From a checkpoint of a small self-supervised image encoder: batches of 256, 29.5 epochs.
Rows from block 3 of a small self-supervised image encoder, named by matrix and row number. Rows with one number belong to one neuron. Each number is 50 + 15 x the weight over its row's rms, rounded and kept within 0 to 99. All counts start at 0.
After each neuron's rows are labels from the 100 images, of 14848, where the neuron reaches its highest value: "top examples" is what is common among them. Only what is clearly more common there than usual is listed. The data: dead-leaves pictures: piles of overlapping shapes. In brackets: how many of the 100.
# fc1: MLP up (model.blocks.3.mlp.fc1.weight, 640x160), inputs 108-159
# fc2: MLP down (model.blocks.3.mlp.fc2.weight, 160x640, transposed), outputs 108-159

fc1.158:51 20 53 36 53 35 56 40 43 68 63 43 55 66 52 51 50 55 84 36 24 38 46 56 67 49 48 36 10 17 47 60 57 43 33 49 44 30 49 45 63 52 23 39 45 53 50 54 35 68 48 55
fc2.158:61 62 28 36 41 53 54 48 46 74 40 38 67 35 39 23 45 34 37 57 81 26 63 51 57 47 70 57 49 46 44 32 03 51 31 58 58 52 23 63 57 49 42 59 65 41 61 47 48 83 42 60
top examples: dark (98); textured (92)

fc1.383:67 43 24 53 39 49 11 48 74 55 53 44 68 37 32 55 32 71 45 52 46 60 42 53 48 70 44 51 53 35 44 23 51 59 41 56 60 61 39 60 68 38 46 43 41 60 57 41 28 65 41 73
fc2.383:67 76 61 30 57 67 68 47 42 74 63 64 47 47 56 66 44 33 55 65 57 58 23 46 24 50 61 53 89 36 76 57 66 61 53 53 56 60 51 48 50 62 36 32 51 79 41 26 55 42 36 15
top examples: large pieces (83); grey (40)

fc1.125:39 55 54 48 47 36 59 39 23 37 56 63 44 42 59 45 40 59 33 56 49 41 25 73 52 31 54 54 69 39 59 61 47 46 68 61 61 57 68 49 74 45 35 41 62 45 28 19 43 47 38 60
fc2.125:45 75 42 48 38 62 36 55 37 24 33 44 54 41 46 44 76 42 51 36 43 57 43 67 68 65 71 38 33 49 36 74 43 49 47 60 38 49 48 66 53 34 54 52 34 34 36 54 45 24 57 50
top examples: large pieces (92)

fc1.303:61 31 52 57 53 35 16 87 63 26 32 60 52 52 26 52 48 62 68 39 40 42 71 49 48 46 50 39 50 72 66 67 54 54 54 49 77 45 44 55 58 34 50 33 43 51 45 54 42 83 43 43
fc2.303:61 51 35 35 39 45 45 55 37 22 52 43 38 61 28 55 58 65 70 23 31 02 71 52 53 32 47 42 52 42 57 56 63 52 48 42 39 26 75 25 38 39 55 59 48 60 44 35 65 53 44 51
top examples: mixed sizes (67); vivid (39); pastel (37)

fc1.7:40 69 22 75 82 34 46 59 00 21 66 49 56 53 50 53 53 56 58 46 64 56 43 58 45 42 45 46 49 44 58 39 73 52 61 43 51 63 52 32 40 51 41 59 42 42 45 69 13 62 34 60
fc2.7:49 50 61 45 45 73 46 42 40 61 58 63 30 56 48 69 55 60 59 66 54 32 27 48 63 31 63 57 40 80 65 64 42 30 67 35 47 25 43 62 62 39 24 33 39 75 42 47 41 55 43 56
top examples: shaded (89); large pieces (62); grey (35)

fc1.631:64 62 45 80 32 63 67 55 31 42 34 39 40 44 37 28 44 37 46 38 31 59 19 53 59 81 21 58 44 63 35 63 52 38 82 59 68 25 55 53 39 59 48 39 43 39 42 63 54 60 46 45
fc2.631:55 32 49 44 56 45 25 51 61 16 37 45 48 45 47 63 53 44 63 96 75 82 32 62 54 67 64 42 66 56 14 75 57 27 58 42 37 38 65 64 60 69 44 57 41 56 55 39 32 51 63 56
top examples: vivid (32)

fc1.51:74 57 49 25 51 32 95 45 20 48 27 59 62 52 24 59 53 48 52 30 42 61 62 59 41 59 24 48 35 41 82 43 62 57 60 51 29 33 33 36 27 44 48 45 43 51 52 56 47 37 43 46
fc2.51:59 70 50 54 48 48 44 84 62 49 52 38 72 53 55 41 65 87 57 09 60 58 52 53 75 53 31 62 38 38 62 48 65 54 45 51 71 57 52 39 47 56 59 53 52 46 49 57 59 40 45 56
top examples: large pieces (94); grey (59)

fc1.278:45 62 62 34 56 45 67 67 61 32 30 52 49 57 30 17 38 72 45 20 31 14 19 58 60 59 74 47 55 38 36 45 48 27 64 61 38 32 57 49 41 57 53 65 42 36 48 38 48 42 50 51
fc2.278:51 50 55 34 48 58 67 48 20 43 60 28 73 61 49 58 65 61 37 88 86 79 57 61 33 48 52 29 48 40 22 66 46 38 42 45 62 46 28 62 39 58 54 34 61 37 88 76 68 32 69 46
top examples: shaded (82); dark (41)

fc1.22:61 38 56 41 63 39 41 44 68 52 35 68 62 53 61 10 63 63 41 47 67 50 42 70 65 87 97 59 32 50 67 52 23 54 65 54 26 38 44 43 32 27 33 63 33 59 48 30 61 29 63 38
fc2.22:75 62 68 62 52 46 44 62 48 41 53 33 66 51 36 54 49 46 38 89 41 38 49 46 65 43 77 39 57 72 46 15 72 53 36 54 79 50 50 72 45 93 49 58 52 39 44 46 48 53 25 57
top examples: ring (64)

fc1.291:29 72 43 37 28 48 36 70 30 61 60 87 28 48 40 61 43 19 89 71 57 53 59 59 55 40 37 59 54 54 74 75 44 50 45 59 55 22 64 27 77 44 36 70 47 28 48 82 46 45 51 47
fc2.291:58 62 61 71 86 48 31 63 64 62 81 58 26 45 44 77 73 59 52 43 51 61 47 45 60 72 69 43 78 42 50 72 46 43 53 44 21 60 79 51 40 61 36 54 83 46 53 79 57 48 62 44
top examples: vivid (37); flower (25)

fc1.623:84 45 53 38 56 47 49 28 68 75 62 51 51 31 01 54 47 80 58 55 60 51 45 49 69 51 58 58 38 57 75 49 34 44 53 37 77 45 53 45 74 60 77 45 39 74 41 41 38 56 26 46
fc2.623:51 55 58 42 44 57 64 55 45 62 58 78 64 58 42 69 55 35 74 43 33 48 16 58 37 40 45 84 50 53 52 42 72 52 50 69 43 39 48 40 60 51 51 64 31 09 56 45 32 66 57 41
top examples: textured (84)

fc1.446:64 53 35 64 53 30 44 51 36 52 65 26 64 49 45 95 38 53 53 40 49 29 55 55 28 51 38 58 57 60 78 62 61 27 82 40 51 28 54 53 39 60 61 49 39 38 63 77 41 58 55 61
fc2.446:70 57 35 43 57 83 56 62 54 61 44 37 40 45 64 47 49 19 57 66 54 48 24 65 58 41 44 43 70 73 61 59 71 40 68 26 31 17 27 81 71 48 35 46 62 53 46 42 47 68 32 62
top examples: grey (65)

fc1.435:39 82 55 45 43 43 43 69 65 52 23 64 55 47 53 58 70 53 49 60 53 75 73 63 50 57 39 48 52 55 85 25 41 48 42 51 55 22 45 56 93 37 62 70 59 18 41 57 43 52 43 38
fc2.435:65 74 32 67 38 57 49 44 36 41 54 24 26 37 22 48 53 71 47 29 47 60 49 50 72 71 58 23 35 39 48 43 47 39 32 87 58 40 51 26 14 58 39 54 55 49 52 50 54 48 50 71
top examples: pastel (46); vivid (38)

fc1.625:56 70 38 53 41 25 67 41 53 38 66 75 72 48 75 49 62 33 34 37 32 42 73 47 47 55 36 34 59 78 48 24 51 58 29 47 52 49 44 47 73 23 76 37 43 57 27 54 64 68 58 39
fc2.625:73 53 68 68 44 46 34 50 03 29 68 42 46 30 40 75 43 60 33 32 80 39 47 25 50 54 59 28 43 72 31 66 60 47 46 81 55 53 73 52 32 38 52 39 46 66 49 20 60 72 29 74
top examples: small pieces (63); flower (31)

fc1.192:46 54 39 62 54 35 23 55 51 63 40 69 52 53 54 45 55 51 72 60 68 40 53 57 57 40 35 51 39 50 46 75 46 48 79 61 69 43 58 39 81 39 59 53 43 40 48 53 36 79 35 41
fc2.192:51 18 56 51 53 47 43 32 64 57 69 28 55 44 57 49 42 66 75 74 24 35 54 63 47 55 15 54 70 51 87 25 50 51 56 30 43 59 55 34 50 56 43 02 55 28 40 63 74 58 53 48
top examples: small pieces (66); flower (58)

fc1.94:58 45 14 54 49 75 48 52 60 49 52 41 74 94 35 53 52 46 64 56 42 44 34 56 42 73 65 36 51 37 47 59 69 97 61 41 67 59 51 73 50 59 42 71 49 51 62 55 43 42 47 47
fc2.94:41 49 26 48 50 63 40 35 47 46 69 42 33 93 48 99 54 61 58 40 64 50 48 48 53 55 42 49 65 49 37 46 67 60 37 30 44 40 64 30 53 52 56 42 44 57 69 57 50 43 54 49
top examples: ring (25)

fc1.25:39 65 47 64 66 60 60 74 76 66 42 28 43 40 40 35 44 45 30 38 62 54 25 66 33 54 50 63 49 57 54 32 51 44 34 60 76 59 16 34 58 75 05 50 36 45 31 46 68 69 43 60
fc2.25:57 55 59 42 38 57 52 56 45 33 43 30 41 60 47 73 47 34 70 19 29 56 72 37 71 25 44 43 43 62 30 57 50 43 49 51 48 67 80 23 39 51 68 53 69 78 51 36 48 54 41 53
top examples: mixed sizes (77); textured (65)

fc1.363:39 61 42 08 38 60 48 67 67 61 41 37 46 48 34 34 44 48 49 58 66 75 60 49 54 68 65 67 29 34 63 56 49 57 52 63 44 55 17 49 67 49 59 60 47 64 37 46 45 34 53 50
fc2.363:53 31 26 49 23 49 83 58 60 38 54 55 55 59 27 45 65 65 48 44 37 52 78 31 55 46 93 23 20 62 69 32 38 56 23 72 47 14 56 88 50 56 54 25 63 49 48 59 58 55 38 49
top examples: bar (28)

fc1.468:34 41 52 41 67 39 29 53 40 82 46 63 51 54 38 47 52 31 64 16 72 45 77 51 65 60 26 78 59 42 77 58 51 54 27 54 29 22 26 67 41 29 35 42 47 48 65 56 54 55 48 30
fc2.468:76 60 37 40 51 52 99 32 40 42 39 65 41 55 38 32 42 57 27 58 40 51 67 62 60 44 38 22 55 74 76 60 38 41 49 40 36 43 60 59 16 43 29 37 39 56 43 61 53 68 56 50
top examples: vivid (42)

fc1.260:42 61 32 55 53 86 36 60 41 58 32 53 29 35 43 54 16 44 69 61 50 55 53 46 43 59 38 61 61 56 50 29 53 47 59 67 49 09 57 75 56 56 52 43 67 65 50 24 68 71 65 32
fc2.260:50 62 24 65 04 28 55 39 41 48 61 42 63 26 84 45 56 62 66 47 62 52 36 62 66 74 55 42 38 56 50 40 73 28 46 64 57 07 40 67 59 53 41 42 32 53 41 89 08 39 45 67
top examples: aligned (94); bar (33); rhombus (30)

fc1.417:47 20 53 86 43 20 46 74 51 29 68 46 33 81 40 40 32 56 56 71 58 38 51 46 48 40 39 40 61 60 48 81 68 34 66 68 39 50 45 46 19 59 41 37 49 34 24 47 64 35 84 53
fc2.417:51 54 39 42 43 49 53 50 45 34 48 87 54 34 54 51 44 72 43 83 50 51 06 51 15 34 44 65 68 42 31 48 51 43 51 60 44 23 42 37 55 42 33 36 46 43 48 24 75 45 41 49
top examples: pastel (35)

fc1.395:56 48 49 62 46 12 85 56 62 41 39 53 46 47 58 61 48 54 68 59 54 85 41 53 28 49 43 38 35 45 79 33 45 54 93 45 44 45 63 48 67 70 54 56 48 70 00 48 54 69 47 47
fc2.395:55 25 61 59 40 56 41 16 60 53 64 36 23 56 60 44 55 35 45 26 35 43 99 38 36 52 42 36 36 53 48 55 65 57 67 36 54 39 66 55 39 46 37 64 45 59 53 69 70 58 49 66
top examples: pastel (97); textured (71)

fc1.304:28 38 30 17 38 49 67 46 75 42 59 42 56 44 27 47 51 55 42 36 59 37 75 44 48 58 63 65 56 48 64 69 38 60 29 36 43 75 46 74 40 27 67 45 36 55 47 24 55 67 57 46
fc2.304:54 45 48 41 81 20 72 46 42 45 47 69 70 57 50 74 45 63 36 77 76 68 47 49 51 49 34 29 47 47 38 31 42 40 48 49 54 54 61 74 56 41 22 47 65 53 39 72 87 63 61 51
top examples: large pieces (72)

fc1.243:60 51 63 74 53 55 40 71 48 61 40 67 59 51 33 44 62 48 62 14 38 50 59 39 56 47 37 43 27 72 53 22 57 54 24 56 42 30 25 44 74 46 62 60 35 71 58 59 47 63 54 50
fc2.243:66 33 28 62 52 55 61 28 73 62 38 51 60 55 51 27 51 69 39 43 51 20 46 46 48 59 58 46 36 42 51 34 51 50 59 61 38 50 59 72 55 58 59 49 41 38 31 53 57 67 44 49
top examples: small pieces (83); shaded (83); flower (82)

fc1.391:74 77 48 46 37 67 43 76 34 40 54 81 65 47 80 33 63 41 42 54 45 43 55 00 43 55 51 44 47 56 53 29 12 45 64 37 61 53 56 53 49 63 21 41 55 69 54 42 56 61 59 17
fc2.391:47 61 46 57 26 54 63 46 50 48 55 79 44 38 48 61 55 29 61 65 41 43 50 26 59 67 35 38 37 67 49 58 25 27 49 32 39 36 53 57 39 67 48 75 07 30 41 77 26 63 51 80
top examples: grey (39); ring (27)

fc1.182:50 69 27 50 35 60 55 48 13 97 31 80 60 45 52 72 63 62 45 79 43 42 67 57 67 60 59 55 37 39 52 51 44 47 42 65 58 64 45 40 47 64 62 47 34 56 44 58 40 58 29 44
fc2.182:71 32 68 68 45 48 69 57 83 25 45 48 50 54 75 31 44 37 34 56 45 50 56 40 35 64 50 38 65 57 83 38 55 59 59 55 86 36 43 30 62 58 24 76 55 55 28 40 45 76 31 28
top examples: ring (43)

fc1.27:57 75 56 57 69 74 36 74 46 69 40 45 57 49 72 32 34 51 66 25 25 63 47 53 59 55 57 71 70 43 72 62 50 51 65 45 20 51 48 39 35 60 55 47 36 55 68 62 38 35 34 47
fc2.27:55 42 57 30 59 43 59 43 25 74 47 38 73 67 50 37 44 73 40 69 36 55 36 38 57 55 42 47 56 66 45 51 38 19 59 39 45 61 45 63 67 61 48 36 73 57 42 60 58 85 33 40
top examples: dark (41)

fc1.447:62 52 45 40 45 40 22 46 50 32 41 68 53 58 57 43 51 57 67 25 63 26 53 60 63 50 62 16 67 17 49 69 40 43 49 59 65 53 11 58 21 61 42 41 43 72 39 48 53 43 50 40
fc2.447:59 43 46 58 46 54 48 49 43 51 36 41 55 60 50 18 51 56 73 49 50 35 49 57 26 39 47 62 50 63 65 68 42 50 35 56 68 39 38 46 45 59 69 52 61 31 57 43 41 29 42 53
top examples: textured (100); large pieces (82); dark (71)

fc1.167:74 54 60 80 52 57 64 48 45 55 41 58 43 71 20 51 41 58 49 57 45 66 44 61 42 66 67 57 13 64 55 46 36 63 61 36 15 52 47 52 39 76 39 55 08 40 54 60 44 61 45 52
fc2.167:59 63 48 46 53 31 39 40 64 57 38 41 35 24 51 77 50 26 80 36 49 21 43 51 44 55 54 37 75 62 61 44 19 69 46 62 79 60 58 65 75 79 53 71 38 51 43 40 53 39 45 53
top examples: dark (54)

fc1.44:61 74 37 57 70 33 26 45 45 63 35 44 48 63 42 20 43 48 51 55 42 58 54 47 58 64 84 54 65 69 56 67 50 43 62 56 37 42 34 42 43 41 26 40 72 60 61 00 71 59 58 40
fc2.44:58 54 66 30 56 48 63 50 78 48 60 35 21 27 43 52 56 47 34 52 37 61 33 89 49 55 51 49 58 44 58 35 47 42 45 51 67 52 48 61 38 75 74 60 39 53 50 59 59 47 39 76
top examples: pastel (35)

fc1.315:67 60 59 52 59 49 55 63 41 78 43 57 53 51 57 50 63 60 41 25 27 42 84 53 49 47 45 53 33 78 58 09 45 53 46 49 40 28 40 40 69 33 56 63 35 79 53 51 57 58 42 48
fc2.315:67 37 33 55 55 41 45 51 54 48 50 45 72 56 49 44 62 71 47 51 50 14 34 63 46 47 38 53 59 60 50 35 46 42 49 35 54 62 76 68 31 57 59 39 57 45 43 56 48 42 61 49
top examples: flower (69); small pieces (69); star (26)

fc1.82:40 49 51 38 64 45 67 57 54 73 65 42 44 33 51 66 58 65 53 48 68 69 40 39 90 49 32 78 55 73 54 22 61 59 15 43 00 53 57 47 86 30 17 54 52 57 39 61 45 57 27 39
fc2.82:52 55 68 49 61 59 15 53 74 72 75 68 66 44 32 48 52 57 54 70 64 59 23 49 34 54 37 21 64 51 22 47 68 40 45 63 54 59 60 54 34 58 71 48 43 34 45 51 39 45 50 55
top examples: dark (48)

fc1.124:60 46 45 53 17 39 55 83 52 59 66 37 37 60 55 47 65 61 36 34 33 44 50 41 52 43 59 37 62 53 64 48 50 62 50 72 74 69 55 35 21 67 46 57 56 54 45 00 61 41 70 49
fc2.124:61 39 33 39 59 36 51 46 41 66 38 56 57 53 48 55 25 61 64 39 43 48 70 06 46 53 48 41 49 41 45 72 65 66 67 43 54 54 49 54 55 55 52 73 71 45 38 71 36 57 41 21
top examples: dark (31)

fc1.453:49 66 63 70 55 30 56 56 81 58 66 49 53 23 27 23 46 31 32 64 45 26 47 83 41 71 51 43 64 53 37 25 66 61 69 55 55 30 17 34 71 42 38 38 47 41 28 88 60 53 61 63
fc2.453:74 62 49 57 57 29 37 65 37 41 51 13 41 52 56 58 64 56 64 56 64 46 51 50 52 59 46 49 24 45 27 73 45 26 51 68 54 20 44 65 50 55 74 60 56 48 50 00 56 52 52 61
top examples: aligned (52); grey (35)

fc1.324:62 32 58 41 63 18 34 52 49 54 18 45 42 44 60 66 54 51 65 55 70 34 44 34 43 50 82 66 43 39 46 64 55 49 50 53 34 67 59 48 33 28 15 61 29 53 51 48 34 36 50 52
fc2.324:72 58 58 74 59 78 39 72 50 61 49 35 75 57 38 18 49 22 39 59 22 57 26 32 65 30 26 49 26 35 69 15 62 41 31 53 42 67 34 52 28 50 50 58 72 39 32 49 34 56 45 65
top examples: ring (66); frame (27)

fc1.226:48 30 32 54 41 59 68 79 44 77 43 56 65 68 38 49 49 36 50 31 43 34 68 48 39 40 62 33 47 58 60 51 41 60 77 48 66 62 52 48 42 68 56 69 72 80 40 70 50 61 66 66
fc2.226:47 32 64 44 62 40 31 76 43 80 46 56 69 58 68 56 79 31 47 12 48 45 46 74 63 47 21 41 40 69 88 31 74 52 54 43 67 60 21 58 58 42 30 50 33 60 74 45 51 58 23 47
top examples: pastel (99)

fc1.579:57 25 51 75 40 30 46 52 83 51 54 55 42 61 41 69 41 54 71 63 60 51 65 42 82 42 41 40 11 77 57 63 57 47 63 53 56 43 45 59 43 25 63 40 65 36 61 65 65 61 34 55
fc2.579:33 43 46 61 42 52 49 46 66 63 62 29 34 47 59 18 44 68 49 84 14 01 57 26 47 55 24 58 31 50 95 30 47 75 41 34 36 53 57 49 64 48 52 46 48 19 39 42 62 63 52 65
top examples: small pieces (71); flower (44); cross (25)

fc1.104:52 53 37 36 67 14 59 71 61 48 43 33 38 33 59 69 75 52 44 07 58 45 57 38 57 51 51 39 30 42 76 46 79 61 48 44 55 99 46 30 63 57 47 60 48 38 56 44 39 11 35 54
fc2.104:66 52 31 66 35 86 38 59 30 35 43 34 58 40 40 39 77 48 63 81 47 63 39 59 53 22 50 65 47 39 54 34 53 47 63 57 56 84 30 45 49 60 48 51 06 63 32 76 46 50 68 40
top examples: aligned (84); bar (33); ellipse (29)

fc1.386:62 54 73 52 84 46 50 88 46 59 39 18 47 43 46 60 45 57 57 64 42 43 19 40 35 55 70 57 50 50 41 66 44 35 46 67 16 58 38 49 66 45 26 31 43 46 54 34 40 32 28 56
fc2.386:51 41 39 42 44 55 61 80 42 36 72 20 62 87 64 54 43 61 19 57 42 28 28 51 32 55 65 55 52 64 45 48 59 48 52 37 71 40 56 69 48 58 61 46 52 58 44 38 47 85 34 56
top examples: mixed sizes (71)

fc1.467:24 79 49 42 46 72 41 45 42 51 62 68 71 35 37 81 70 29 26 57 69 71 72 67 63 39 35 42 46 70 60 68 60 50 38 29 40 61 66 61 49 40 60 58 42 59 50 41 58 48 66 56
fc2.467:80 76 28 43 20 28 40 47 53 54 49 58 52 50 17 56 53 73 65 29 47 67 62 78 61 62 73 45 75 33 44 61 76 50 36 54 58 63 36 42 42 67 45 65 68 45 32 49 45 52 22 46
top examples: large pieces (64); grey (47)

fc1.458:58 57 51 53 41 44 49 74 46 49 31 57 40 42 66 46 57 54 61 46 46 45 38 90 72 41 58 55 50 43 34 57 51 43 38 65 30 42 38 44 42 59 28 34 35 51 63 44 43 53 64 51
fc2.458:44 38 22 30 61 33 56 47 43 47 37 55 42 48 55 47 60 40 42 59 43 57 20 22 64 42 55 28 16 37 48 66 39 50 54 52 42 59 45 41 51 25 55 54 54 33 64 55 66 39 50 38
top examples: grey (35)

fc1.17:56 35 63 55 52 39 46 48 34 42 66 72 21 19 52 61 37 18 41 56 75 56 36 59 35 00 57 35 59 56 68 49 28 44 52 69 41 49 49 51 47 67 51 55 67 56 62 50 58 15 28 47
fc2.17:61 70 44 65 49 64 33 36 59 47 25 63 50 49 45 13 42 42 52 52 40 11 60 36 38 36 31 53 41 48 57 43 57 44 46 65 60 20 42 72 60 59 59 03 57 37 52 39 73 54 42 52
top examples: large pieces (86)

fc1.301:68 55 55 68 56 39 30 55 45 62 45 63 60 45 52 52 55 52 49 49 54 33 41 43 70 01 23 40 25 67 41 65 42 48 17 59 99 44 54 46 57 51 54 37 60 56 56 56 44 39 51 58
fc2.301:63 63 18 38 41 44 28 32 60 75 66 44 54 56 38 54 58 30 50 59 67 45 52 51 68 46 49 21 62 35 35 35 66 50 38 58 63 52 67 44 41 57 69 32 36 62 61 60 47 32 44 48
top examples: flower (92); large pieces (80)

fc1.572:58 42 53 29 56 37 49 79 51 61 54 65 53 47 50 32 57 60 49 48 50 32 65 45 43 44 36 61 45 67 60 38 40 57 50 61 57 39 61 36 69 24 91 58 48 49 49 53 47 71 46 54
fc2.572:48 20 35 47 57 42 56 45 83 44 62 42 85 57 59 56 52 45 71 61 23 28 36 48 51 57 28 52 47 44 55 00 46 51 76 71 40 42 59 51 34 29 73 23 57 40 23 63 67 51 62 52
top examples: small pieces (91); flower (89)